A small contrastive image-text model, trained from scratch.
Model: 15.5M parameters, 64-pixel images, encoder arch vit, encoder norm layernorm, encoder activation gelu, encoder patch size [8, 8], encoder layers 8, encoder width 320, text encoder layers 10, text encoder norm layernorm, text encoder activation swiglu.
Training: adamw at rate 0.0012, 9600 steps, batches of 128.
Data: trained on simulated stained blood smears, 97500 training examples, 12.6 epochs.
Rows from block 7 of the text encoder of a small contrastive image-text model, named by matrix and row number. Rows with one number belong to one neuron. Each number is 500 + 25 x the weight over its row's rms, rounded and kept within 0 to 999. All counts start at 0. Numbers have three digits each.
Before each neuron's rows are labels from the 100 texts, of 14976, where the neuron reaches its largest size: "fires on" is the input token at the peak. Only what is clearly more common there than usual is listed. The data: simulated stained blood smears. In brackets: how many of the 100.
# gate: MLP gate (text_encoder.blocks.7.mlp.gate.weight, 576x192), inputs 0-95
# fc1: MLP up (text_encoder.blocks.7.mlp.fc1.weight, 576x192), inputs 0-95
# fc2: MLP down (text_encoder.blocks.7.mlp.fc2.weight, 192x576, transposed), outputs 0-95

fires on: "shaped" (100)
gate.248:526489461501470507520507499458497479544492447510456503547495469488506465501499498513462507500488494479498463504476482491482489500496510509537491529475469525481501478493468511485517509507477496505538472471531514485536511514491513480485468511499457525538479509496491505537461497498485444433
fc1.248:456527541493498466515484526460499519526489531494524517486483483533497523489481536477478492479464538453544496523508486485509509516557490520496510467514510479532503533481516517520496469523544492477502532524495489526466520551513565523551501518483509449488502484494482503481497492515511502484
fc2.248:489520508516494496490507491485508530491525517531549497485504530514476521488526514491490505474499520469454503499532487505490502496552514499495495505549536500523500562468529482504473460506544514486490542557494480503499497504521528518546551491509489448494534507483422485454474492501522490492

fires on: "two" (100)
gate.376:530536469495531524522487453495505459474499542510515466556485476494468539504496533497510490499464491521489495504516497516504485515521473496538502521460485464486499508526524493484495474462520513480445467465477498509504445465480494519497483482524476466474492510483477485525531490480514520527
fc1.376:518505480505468526489532457479543496491491501461502484503481500499517537464505503496490480476445520518544509534543507533499477520486514503507476465493484492492524473503500502501469547477477511553451500456491546537525483460490494476495538462488511527474496490533542486532466479471523529516
fc2.376:481557469495501463564484512543486517492462486536497505520529498511468563506531507497505503526507523471502491492511509498516545457489496498525482510505490520515559503535480496504515526538539509476495516513500492515493534506521440440552492471495487506500451511507491529478505533539515492461

fires on: "small" (100)
gate.314:513552477495487520525475494468491504523511479501444512439486502533487506496489497537511489496485501492525485484484491465465482472487524514506495539510531496499499514450509533495523506532488494461503496471540444537505481526528528509449476511479474516566484513470458491472509485481463494508
fc1.314:489532500489516530526510541483483468534489510496542441471524530482536544517506479493501468461544513479486515482505467463487534510534478465476463505481506482510515506465487540524478538471491467519539509481535474491492531466495513485484504537500540527524491481507504534428480510525491484541
fc2.314:509499499467509483496522524516497519500488497528503472509498511544509451522491491513530498479508500518476487470476451484503507530431522521480522482508514488527510484505478520469493476500517512483489495518453526487509507555522475530491456458502434527466553518526468476490520513500589515517

fires on: "lobes" (53); "two" (47)
gate.418:486524494502485503480508467467480481510448474494504534479556517495530520431520516519512512531505499495477471521481529527479533494498564492481497475482479479491510476482481511493538491480561522542484462510501456490491496531486486511551508466480510459518504524494478482522502512480463514539
fc1.418:486507434447556479520488500530477494510462525567517515503507483489518474525505500548509471512527488523501502504468515509490517478555467527554509491577465519478531463479500484547509482524489499467468537514522482510514485544454507481532464494497514510524482498489475532506504525454528511495
fc2.418:536498542504516529548478543506498488484521500469500449526527507525537487510517473483532524517537467476504520492472494509501459530509497505521511469495465537509483505442499488538487506511506514523476507521479476522514481527524555462521496483513458468527489506504508508472474487486530500512

fires on: "target" (100)
gate.191:557413482510501500504501482508492498535517494520499531495529479519448487484486468498508512472496528491472529516501498534504533466482499498508497541469501500492445492516468469521503552491474484520499558540495490530511496526464533482486509492494525507525538528483455509481496521521484502495
fc1.191:524486453538523512446507478487470481520454544504503488495460481488489527476519494478430489533516495546448485511539536504465485487496514492491548527510491509484468530512495470531479533484454463478519514514509533488517476483533506483465473491511524510516528515514467507507503493522449517474
fc2.191:468539482469503488484511505541483522520533495490454496515451482517520508567495491500565513499445503453560497529476493514514498492499520500511484465516491466537498526505551518457501496502501505460512489475530510495500491509507510600540552477448450481524461506528551493493516467519519521490

fires on: "only" (100)
gate.1:533473515496505490542483531493503509486456548525483464527491486500514488477470545502493537508505528503531502512543465472491493531551478502475488503516499490486495503471476463531503539509461494491490498542483501521511506459540496495466483487519501512518505525481509500519501485505531475470
fc1.1:496479467519485498454482434504523482491441475481473554478506494487472491518486468497474451507532489490478508477529554549484500475438479486498539498486487448511506534501519498483515511488510499498526470511492526499528483546496544484500487506529487448503476487502481482481520486496504545531
fc2.1:487512491507514501464477505506503489459478447489515505523485473463513503522519461497451528487477537546520509540487484530466521458451467480528484456498470506482490577504479515473523518512486506480511511452491480488533497529469523538539510455490473516511506495534519556416528486526509520525

fires on: "target" (100)
gate.396:516451501510528476488485450492517492513474555539478473517523468494505497473528527471507504444475543495498500475530507518504519549497468512481508476530486503513519515478503519516506523512468480508468473512535526493509476467442482487477471482506527525499493480504515502491473541535460507519
fc1.396:500534507477462506496516473466496506515519487473484481461492483472483540545485509518539454482455503491522478488460516475504462471441508500506511498537461522503479511479502532467473447469510482532466487477497502480511495474489529504522508491457432517495493503476495503498512463464515500527
fc2.396:557463492533525489493469522483505505503520520518499474484484520510472470516477484495508489526537495526471537499461514470491516514520493497524577516500506468535497470549468503529466496512490510501558510503497494535461494536501444486484472528510518504496536511473504452489477523507543481460

fires on: "<end>" (100)
gate.79:532530511522492519510504534465523489414555515503491529454507509465486499473484496523491468493498497534553510459459506486495480467480522518476523517479525512455484500469469538521469534473469513482526496447562506501498496476504535486483506506481490548521524480511485489474459510525480511502
fc1.79:481490540471528479499517497538508536507465458481516529541482517491526513485500520456499519493478504548495464495545506506494506523510489542521514457511449520539474505544509465467541486514505508488476512517481533467477510544521494527507465468509502449495504498486487489544516493497528512505
fc2.79:496475495505526517496461472458511500543483474476521461476474505492521490490493515507476541497496547474534493570492485479518537501502429518511505525475455497477535488493527516529544477538461522528513485462495474499481470509485513513489497510516477530522460511497499459484542486515508473490

fires on: "," (100)
gate.291:494505510475508442508499483488506457473496505497526530563464483532518494503476496474535531481507498494490464519470516480468500495500493473553502476478441466495491518461506521504539488510506481491505486468497508509495523514490500460509488507456504482493503491479522511414487493484480482507
fc1.291:516469462452505506496501480509525451481502500539496466500556506505460480515512459498521516482471531509482462468496476516506518504497484476478440533437523525467513567494518485505462467513508492514483473490524507509503489517522490489534498490485505523499517495524496508449471505499489509530
fc2.291:497509525455520530466531474528491512533484553500459504475524490504536510481501502520483513529539442508524452495511486548549502510520482477505496501483525489509483497493504514498447522483453508520489509508518536476521501500542495514473523567494522508502456487536442444511497480452514513466

fires on: "shaped" (100)
gate.517:538509476470433521507475519484509514482472464491489495512469486477510468548514442536527478489538459502511514518495466516490479502444542446514465505462492480471469521546531516495484499506481463524532471475503529515500489536483470492469509515546521514502472516494522545508508449521499502495
fc1.517:522462503512492494476500498522459495534526502540464496526492488512498494479502527500548487501493525483481479494451515494520463473472520528464518534500550526484489462514513520499526526494490487523559509529491477501479515482502514462446483490503561536492514550498541453519452530512501420467
fc2.517:496497476499514515478468508467522486466490487478494472544473477457488491542498481505524505531519504550471526492517511507475476482473517417487505494452452512531507519526479554500520538474478484448515462525515523499510510483521478497521492454517498511510481521467512542472534495519501552477

fires on: "shaped" (100)
gate.192:534454506520537468507466513497551540497446494479521512449522505520531492522546511514507493490494524486497504528494463460515488488552484492498462470494498503495515489548463539477527523520494508471497542523496469516488492519520460488495465487505506514470529464507498503495501495529543510536
fc1.192:470524475509494481530472562481489516498512533499488456495471488500494509508528480519518463463508477519503480528498486528450499493472498498490484508506519512471536520537532481486521480536518517511512519494516490533503512513482432473494479511519535538512461493496554514538467497512528455473
fc2.192:490534522536533532492443488513517469523503499484504501517532557492491484492507484476454525515491522464461470460487493544475503516482493479502463503535498522505473518476506503530475512487502464501476509528484532503530475516533490489535507457497531482491486547513455483510471476469537473511

fires on: "cell" (100)
gate.196:463472513493505493485490518464518530496530485515474513503483506435513537520493509532499508508486525480527506471490554480499511472466475470533526524508535488509515479501487578461477522510519469490455491487507494498547530499457478504501485455500442496510512483493487487525476495528523523530
fc1.196:505470487505478478485473494461538513493515441493496503508505518483496515489552479532526487495532511504561522496510493495485511512518468492497491486518501488548524520435509536498522490523517496495505450470529483506520567535482447497505443500484525472505505496450515491487514460500472487521
fc2.196:460472493461540503490516488515481488502504506534470461543493515502475502523465558525500510462479490479537486482494500472476489504513516513489505496521515482514477526526517489521514501494494492530458518495542475531496486474527523523516506512511456500494492472517510508489503492490507479508

fires on: "cells" (100)
gate.482:468528491497501451517512480526477541488548440497515506517503498505541545504467496482497493519483506486555478519531472505520503510478468481508485459528479486493485506525535505469516474498512540460463509518499505496498486479533514502516528511484485493502487499506552510560503470511503522479
fc1.482:523472476528567511471513504510483509510499520469480505494548520521503502448510450518482519495484482526521491536510488515509507504488518504514510523504521488517444470492490474488518533489482512505505483536446510491517455476456535485501444489523482473530509526480495480466508501523542471483
fc2.482:557476476519501511483507510473503490499475547509501501486501506501508473452507476503512486508551546552426492488509499519483482518520511535470491538508504506511490493497449467522511535516481465488485493518459512492518503526467501469454429514525529501521502499485449477463504534521544482512

fires on: "," (52); "cell" (48)
gate.568:498517488519511463504496483474523526476491518506533525507467526505523511512494507473449526474524528520516539537534515474475481474513454500542527463508475525542514502524486475526524497557496519509499510469505565500476494506471521508446504498511480474544504472460471518489510493491545503512
fc1.568:502488535468494523508479458495460557472497511558494475450532570484534499454473488544498497492484479503527491487531507500525501536513489547515512523467505501489465523525533499498491488531487502510515487513483502479501473491538542535494518480482513534500505517503459496524498489504524512475
fc2.568:510498514476504552531483510479468514506508506518497488508586514494492477440499498533475528462520436481544463461502473535522491546492503485511502515459529514491454495513528491483526522518478478507524511486505512502492508511552517512493506490493475514470489500509448482548480491489518504535

fires on: "," (100)
gate.71:528506544466514464516517532471549514496537488476537499478496481530491499505502480527474488502478515506478487494498518513468479483485486495478446481486496502510480514462432521491481540454537499472517467460526499514528464481517502490524505511507488504508502460515461440519518512525498508488
fc1.71:462521538496515498511566470523509490530518500502508461530492498512466490511559475487513516517492535479526516485461467475486471469464547538531515483490493468504476485522529475496515485489501481507511465506510488539519516523492523485518508475493520491536536482482498543491586509501520549508
fc2.71:461499521485476472485550499480498508506499491536504472567496481520501485490524441510497544515516495503478498496562525471481483509467495527496505486553481514480555498504509501477512515498490534519521454481526483486486488401512518508458487525471547528501507483508474501514475509501536509503

fires on: "small" (100)
gate.166:507499499498530523502499482505505458497469486466511472469490538520478481472510507503497488496475496491513524479478456511530503477544495507492480541487519479451490472480429562544491514489470540523534493515536477536500466510491525496502476561519477538507439472510506500470514541530470486491
fc1.166:498469490506542480493460469534508514525454486505516467502468439487535500482490502482486538529465522518444474497507502485507512527509455485517488482494450504539492530509467473496491530504510489494454475518480563503492487495533533492492474487564474493491488530513525486508529509514529517494
fc2.166:492510490542516506504519490499488489503507484500513507510497493517516485494547527507478530511513470488557489536501489514518537515543489525517494507486493465467516562488551534517503532521475498537507444478498501519493491450508491488516528525504491533483476443499492500500519509527464456524

fires on: "lobes" (55); "band" (45)
gate.551:490498508485504523490543520493508528543525535482502469482459534498501520498481491519484490451493482512494468463486524449535494509472487522511496521484499489499462523544542515500477507464499507525487506461476533467529501480461466529467501486513471466472458505550514485521506490487531520535
fc1.551:499520457476495516524520516515484477499519525549522487482550515530503471494494505503506486490544453515459502509501506496534464479535531483458520549457518509472475532468471442489497494512526523540529534471514471524533493495509489508518511500459506520505491495516457512505464536495512483477
fc2.551:505493473539504503462523451476487504514480533470493504506453497487555497472513538507507474511468526483500512538512489501472571499448478537528535490517485485523496479531495488500495468508524527527508513462520542500505502470486499502469530477490477476517478502525503531473526475464485529541

fires on: "<end>" (100)
gate.93:511464476507523555535516504473497519547506476483487465485534496496515524545499503491482532517532478487485460538512480494491515464503479515536486541522501491471479529497500502461469463513468456514494517456558499463494459530528493496512481497512457520497516472494497519504496459532524495526
fc1.93:510456475533507522471512482490537517445499522527501516458533542506513504480478495526521481521482463508468539506476516487508472492501516512499485501465550513492500503510518495470474508509508491506545478498468484464465488470493496528509420480517442514508478490499483512494490494456462538500
fc2.93:466533483528544474494502498482458483509486493486533484462477527501540435505524493518520501462504487498484473511489481457503526502507442460535499525455459497503506498503511505487514487475500498459498511508524540531487470521494527510463519485471533515518471497484516501474514487463474448512

fires on: "a" (100)
gate.451:516505483479474497513504465520507527501512511514500488498474501499456559456463500507506497473465500513486498489521530491542485515516469503506509547482509513485483480488531516488477470525497477520519438528493512516499511491475534481508472527532442506492518509532471461544500509493490451491
fc1.451:496463526515459488464474535506464491584504532534511470492486506498548502499545517461477518509521462499491478470518509470492488512497515515543488532535519544511504494532485523460468519501484485509512523506499472534474530476491472491515466492540505555507472504497515490488528562473530487507
fc2.451:527472512500523499481544486495521522481508515517487508488515487556541489524514515444497488493466473454476520470544511497514488502552530551492515489496508517468529502488510535496474484481539522507490494500510535474487543448473474473476486514506493457508505499492491502514480510531496496419

fires on: "two" (100)
gate.299:511489524567506537481494494487520544548505492492505475475444495516503522501526498498480487480445509473478485528470486454494538547498517518503512534531483506474496465506522502511477508493511497521523490523493525503469502521462496488519542503501490476466486447510506496541523464511546477514
fc1.299:507490479510465483507471505484489505511465477547482517480547524535520465460516474546505503541568483495509519457505463530506478476528523491493487512531506495506515497483449529485506502514515522531558548530506460481517451509517490529518484488479505503517479500486511517510499536513492501469
fc2.299:509531508489542522454510482499518522525485524497494477530452505500504511493451532510500496475453500481523466544486505502429471528441495503491504480517476478503469485532510522515475452497485526504504487470496525527495491454476499494468483518508469482485502479509537464542452480508493508549

fires on: "lobes" (100)
gate.570:513522487459461503520539459482497490487483479497453490542530501526543445484501506505508472537524503532468481496536458507523539481503535487536557511508475483488529508487504502501512513497477486513501482502516488472521475487506483511461506488481522522490567514514483481537471478500500469461
fc1.570:535503552500522483477508506518480503507508496498501453487450463526501491528459529526520549514467543489468559514498541491494504498466471490539532476503490537489530524497532494495491510476517521513496473473536527507489491484481533567506524532516470529500486524466487486569539439491524516519
fc2.570:489526499486467482487523471497485518507506490469450484506467519455516501525494540512508511506472503507496525544528539503491516497476506528526500504429493496479478487559502518525482491498480488503513464532512503536504528458483504491485479486483480475519477498486546523485500461546485497516

fires on: "only" (100)
gate.485:535517473489444472469512464484491507471499517523524538512537515458514455524508480530487474475508508505510523530464476536472524508478479505489473487512519547472513479520510509505525528523482496480495502482520508501498457498461497519476503488450478498446480517504456548478487471491467535503
fc1.485:517505466459512506513543484462476510483534527482465490482511488491479521500501535508478492503489491481518513488519535488508475500519552518511511514511518530490525487517525455478444487479500498531455498529504513524556505522479507487484500533526467476493491483486449474539473469515478487468
fc2.485:493496498481534484489541482476500503516465498490549516522516519506487481493504464479486493505516523477497520536480487533463521487483498504515518509535528544479516508491505498517491521494527479486476462447491509449513518526519524513532543496472497470487496513534515511455520481505518490517

fires on: "," (100)
gate.25:473524521530521479488498509492543433504456495505486508513503469477479520524506482474459497510502455487519461557520499545495495511466482448501504486521501536477488480462493466552490538478496438546548480507498481486513477477476524530491470487486488475513509459516513480498515491453509508495
fc1.25:509493518509495452507500473533476483537496489507491488466524527497511520521481538491527523526493502504479475533478485474493509477489519516523451500470504516505475466546524575470507528497509510496547532509557466506525457483505539471466487479474537510482479540529514467505494516501522493512
fc2.25:511468499500515490498463517529485514494489485512505551475539515538514473477534487485490494513499511475505485507521536473472510517458512466552484561467560500516472507521530519503511511510475506477465508512456495489500516502512527525476523530513500489451476523526482510487513493540485454501

fires on: "," (100)
gate.321:498524489558471474462500463528519496534491470520526524508484482494505510539517499485538524508487530511526526541478499520485487462531509499518487482487528503539538513510486527524509492491521521464500465487512472507496495500472492482496481489510499492490473489535528530471512496463493499502
fc1.321:514457498488453513526471522529511494545511464483496478476493502536478503492488490513551499489457501471466476475511489511509462516555532509508520528462496511499529482509459467452496496467526495504524497530520452481513496515561517478556501482482525496460463493556490481501533526494435517499
fc2.321:530511489463505553544496505504477502467486483499511515494563500483467493463507492524481482496486466485509476465488496511519495551508527499506490554446500513494465502502542462491501498500488470527494532505536512482479520518567537499511501507501478513515500491522476464529481518525534512542

fires on: "small" (100)
gate.85:531492507529536510465470489505505517462503527495541483503499517509524506511467525488473517494492514494460460505479526503514518492472507499539540460509522477527488482521514531478501515468478502475481501517495516519471497440496485486484462512490485456493504479500496517484524526471500534527
fc1.85:493505480526482465541499497487538485469544510459487511504467505505444503472505485555501492496521523501490528509497465468480526478509444534514549548496517492496478445506512492540497511514485503476544494542541495490484491501477491510496479540499465533503488442511515484467477544509471478500
fc2.85:495494484484510492478525475484502514462494472446523493493491475494485524493517543500447492476501465466554512520485493450466513484531474512500502472483517508477487493492455539484551504496526480502537536500519484484502482468472514521486535548533506516540449484492506501492521507527448518502

fires on: "a" (100)
gate.344:490503461485483481513495501537510477528481507517487469509514448500496492501496502485501521498490473510515444466493482522460475448514529473476471498487490502493530491482454491474511494455512459507478496500540482475526516540523525498473528521504459509465465466525510530474516552486480495491
fc1.344:504501496476542539472489471494500519430488508479520519506509508473490472496476505479435511470554473503506526495509489559520498496461444485500503507482502498497494489485537501501505506558487506471527494475467520502491521537497560535463487465504487515505505471541443504535511498524503517546
fc2.344:510491507550469462449508523514539451520519538534467494493499520529521538530505482497568486524485474457459528501492505517536496497542544493510509486503522473508529526496475505528489520473531482484498479525497481491493501441489449501533499509508523501485540511451532494524483527487454488470

fires on: "only" (100)
gate.333:490460491524516500474518503471493469494490490545470540490464476482478506495485520497479514452481479516497486479511464489558505536503514454487502463466516487549481486525498519529505520490498474488488516500514448493479531492474488470483510529533527503513531460505465468476495525486482498528
fc1.333:470511494454509502516489524513511510559501469490522542529518506501516478467488507443587487483477517507544502495486448508481492490477478483479500537488510509495505521498496504437487517549529502514476532492462565513481502507511478515534523477508507497522473497485491506458528471493478464472
fc2.333:523510506438538499539524488474503535489472495505502474511529468488512455484495500514476565485481495543535505521536487502503502468496487523504482498524516510472504500533490523469511467494493469540488464485497515477485464528510493516468501452513513473506519510511520526444526491521488496515

fires on: "cell" (100)
gate.86:480497461514492468505518469501522522455520468483526532498457513474498536513494504514476519506514553546450517528541514469468493466491445520511484458520484464540530499492492484518552495533459528478507498455527530491506500494459498472521491490510499455537516518467493534489501497450543503500
fc1.86:522527473521523449500480506510500460518486511484502502546459470512478487519512529492490521483504497486478507513493464479498488463492507462468474518529498514542549517472468483528521503459527529482521491501476496515488507480478525468487483543526511554447436474492532495489509510474509494494
fc2.86:491521497541492465482521498487517472527506520462502528514409478511500512526494490484498499514487566515507539541481483471451513451484473487484485476549488483531521486489443517539468481517514531492508498495513525516499499482431485512495502514512513467517492503462540509466506478490510510481

fires on: "small" (100)
gate.493:550502511498514518467474492515515521480470519465512505521499493515515470510489507459494519483464526534467496511515562524500519558463495509504533466492538517527516509529494483493485503482475513479441504510474556515499518500516478494494476473548468486476534501508503503506510522491557528500
fc1.493:468504523527482500483470497540508523511498490470511509493518516503533493511477475479557508499479474507483468488477527542525511553507498467511501462496510484522546525560513459459462452508509487483477507492457529470503521541516467524561502471491511416498527535510488484541480510483516549505
fc2.493:499492504500480494459506501518501495513492517511487490523509504524510417520517478480515506517473498532436481496491529512512496528467525496512513492484514504506513468520494469491470499478500515488498493506472515497504515532516472500525457461500476464480563516507500491502490519496604501493

fires on: "two" (100)
gate.571:483489466522520543451521489539529508508486482499487513522481505463486493531525550518499466516478498529488523502529516491494510505466472514479511504496454509522504507527515475475491505485466485473474515443442552485498463492501502505488441503522522475467516503545456543492438524499545512532
fc1.571:493496461464497513492490505519527500492461515540475528526509507504514497469553519457542535537520517479470467524454553490497513511542483518502472530574479496520538488531528505540498496492477508498496497515464520497533494502529490507472503491512491494561502510508508488491523524503493459443
fc2.571:500482528527514483470533474493539522499496511487499491476472525482493492541510488507500522516435494513493486528491507507471492476439481510515534481482474492481525499509536494507488543462522545500456517442470511483539490469442515514517491495502499499496511531516525559513455478492520502579

fires on: "target" (100)
gate.282:466503487524441558533508481524491495458499471499465565525496500519518509542544486481496501496518467499480507523463527511512553488502523452484509474440473498488518446519478550518490487509517469499502504540517490452489520494460520502498514503474494519487452500516528454488495463480488514491
fc1.282:461506506500551488481465458483481529437461507492494572524475490528457476437476531452456501471470517515480455504471556542507495521534492492524486489494503495513503508508500463464512494506492552504528532497467492500517515488522517512532465472480559465546511511533509475469503488492515537490
fc2.282:547524503523510492499495494477500484526502492535503513504512501517515490421476549514485506506527500504460518476527484441482500503517557497501528505525565495539486524484489482507488479453553495497510505543504500494500526528483484493468484488532478500527513504478455501504474521501538509540

fires on: "a" (100)
gate.403:522494490459496487503480470531512465532511526495517473542455438565486530497482460511536558482512500485543508532501514489466491529465507510512522535524495561521512512489512483477537510510492499520496483496479484517476525492496522491473493503499538530469484513521492498491529475522482453490
fc1.403:496514504525528524483520484472487483478503502450501534520493487544444477502482495531527484519498433486490495519485511491513483471487514490499485505492584485498494460501493493546463541484522484469537499517500507493488560510514575497520502500483468487477496482487498496521479530502485490468
fc2.403:518514547500501503449524454476497511513508492499486506529552510544459489489477492493473537492502512466518524555499481497492512511472493520511581501530507490507511526546453507525514477459487511521485543490511513517485471513486516539457532490535481535495480491533500428510494482497483487488

fires on: "a" (100)
gate.184:529476530512511528488486494468529533491489494512465467495535536469505539494501481534459470466524470531494508472489526534542485512485482519471527512467497526524457453486528523479492489554464506503499468498513502499473515487518511557507522523483524509480524567478469501531518479505506496503
fc1.184:461500525477478528488508487515479496533526535554485476453561509509479503509506501535518504509482465525537473478510520500511482466495534532510497495489523492475500508522489510491490459489514497553491516487541473474485482544548489474530456504442488509503513507472493499473433526507492514524
fc2.184:514520501481479474512489522531502466519498521466509527520468467540503517523510492471528504538491529457482513479480490513467485482479563470461488463527507523451488520499454493511473501424522520485519518511488526543528515503510450479535506476486527484504498525476565502471521501484450456459

fires on: "<end>" (100)
gate.411:487488489501504482455549538540539467457528536504501515535489482501472472478465477502533515492503519489488481480451508550485501562486549454494490494485528482508456500471523512459505540477520488482554488460517515481471536494530532482542437483503495496485517506506463541509471486488530545529
fc1.411:482533487472529519512467464471499506500467417491506509549522468499496465512516534485473486484475503525508505506473512533534516506491478505519525492503522505537470506550515531490480521515498485506506480518477500495486472530493479489521498479510484478493492481556549495494535514499477516542
fc2.411:463495480503507466513484484499465505519509536513492510526507463496539513465465520515491474541498527489464498537491528458502488497548468482453521499476546498518504503485538485481461517516484511553481509502486539473471472494536519519533492455485528539449487488530534459503525507469488449470

fires on: "a" (100)
gate.205:545459535533537512487485466499539534484504468487512483514486538520570501477500496482486539525523534534506501553530518458512517478510466501487484506460490457480464526504501476487502466555510478495522466471465482498479515502483529514476517519525516500484518474451504519510493507506540516477
fc1.205:523468525469450478517521488504523459510495506512520500471481495511498488527487527493529525502511517466494467457508503527508535511508507531519488504542483496535528523536475512523492509481520476478493524511515460505543521527539488526513506491507499498488499467471540504481467535504477433505
fc2.205:501494490497446473477540515501488487509543515483501483477515482516545525504462492506557506508485515514486500488487498487529510509536570520484483492491475516495515521516459527486449506445543501496474501509504493503512520456506439532521495519481543490470486481464545516482497501483464482466

fires on: "small" (100)
gate.226:514453552465467479489508475488498469481485550513477495499532494487546485459498494477531512514552539503461500488530476472495506509437492472482496525504528522477531472496474470521541503541499532495484490495534511543487517511447494494520480500512480501504539519482515541507506548496494506480
fc1.226:471504449503502522586522514525562503465484521546525483491494478519493487521506496466497506500548505493467479506469470481466498502495541474477519522503515516473531495464499468495501530507472478504477483498515501550492505446515464506539513475497552521514483492482522450485495462532467490496
fc2.226:505530526486539526477526459470477502478499474461440500491491508465484559485532521517487464479506490421530542519516519480445492557502504506495481516496516508499485475494515536490511513532490516541479451527504521523491491506481524468518465547516529516465497486490518460509480498480463488509

fires on: "a" (100)
gate.514:523486510491515552515471485482484516464475531490492515508523566473523481482475492536448490468483469493544506523531503541508485496491460503463494503496491513489503481491492480492524478570426487521519486512522503522489516506504483496502474478502506455504514516517451475542493471479543525510
fc1.514:526479517478474472504546510505530489526493532497487496473551486513541476520515501492552493513489498479518506465466504477501479529509554497485482473518542509487531477506501486502443503499532516561483490513508475492506498528530454504573510512509467481493494506535503523495512510504431467486
fc2.514:500496491504484468490501513541511461544520506504504491530493476527488496522522475507547491504469525470467473470491502492528521503522566509530492485497484523487529532470435491523465497397520489490504510507507482518523495467491449479523500522510541495484513504511571515497495509474479495486

fires on: "lobes" (100)
gate.525:485476468485509524511476512499488503512470506512537481486522549508488493483468493486490544519558465523490496460503503530483511486530536465462531514494518458504501529518507491515515483510551523504498514520518502537487490523508524470551519512472527475560539517472482479477474529492474515502
fc1.525:494519564502530497465506508506466498513529503509498462499450505476506527483469522479497497460520541478506469485518496517490483507489508501467484507499511513491477536504526491503431476476505480460476521459481495565507491456501485527486540519505488454472499506523471510559488496498499505501
fc2.525:508533493489490513451527469488497496512507558496472515494436506480468515543484540524505463462418517510534485510529523470466508508452508493486495498465513499516465483509497502500460507495481515490486482460520513501488508452462503521440502524491468519473480501479510499540477516471509506502

fires on: "cells" (100)
gate.94:523487527486475503492507493477496508483446485485468488527520522502500512466551533489489514507517475498474535506473516528486516468489525556511491536524488492536474492486467460480510549448487494484492515532495518500513515537507480461503522501476520467486478491508503482524498481516499496508
fc1.94:473484486521484524520535506500480475483479503555545548513488497535516479482517494455494504513537503490516510486489482505512547524511512461510487464517487499501493473527525507442529474517536499475462457530513494461532519492490558528522475486467520508463500510497506495503516464484498529485
fc2.94:504464492504537499431477487497523494506514483478522526487508488470517491517503517498464498477559490532457501456507500502483491509526497519552486493472506508507476488557515513484519518491552549486537467505541478466491498530498480514511479527491511518540500473488485472458518501523469463542

fires on: "," (100)
gate.60:493508483501494534489561519492496494513524521472450467453478455499505501488492564507544518498566508485502495488518492516494527549525494520517480512531507459523489511483509502481475515497533523509496512528483543541478473471530500515524517492501522492505522493506487532558509504501471441531
fc1.60:507553569487490484502551463485524496536494502478465534518443506513487505485469514550499498523487481542548538475476481490480505510483513507479498484507480476497532495494530515524444465518508478481482492526497507509580467496478577478466497531528497509512530486509527505497514458480510435513
fc2.60:534464489464499542525510528500497530473506526513547505499504451482505460500541512495495436519463483501495490475527464537509488521516472480539453518467497517488454494499515470496509516501498543529463515490480468500555493513486481485527505465510475516515442437466457474510464475499495498521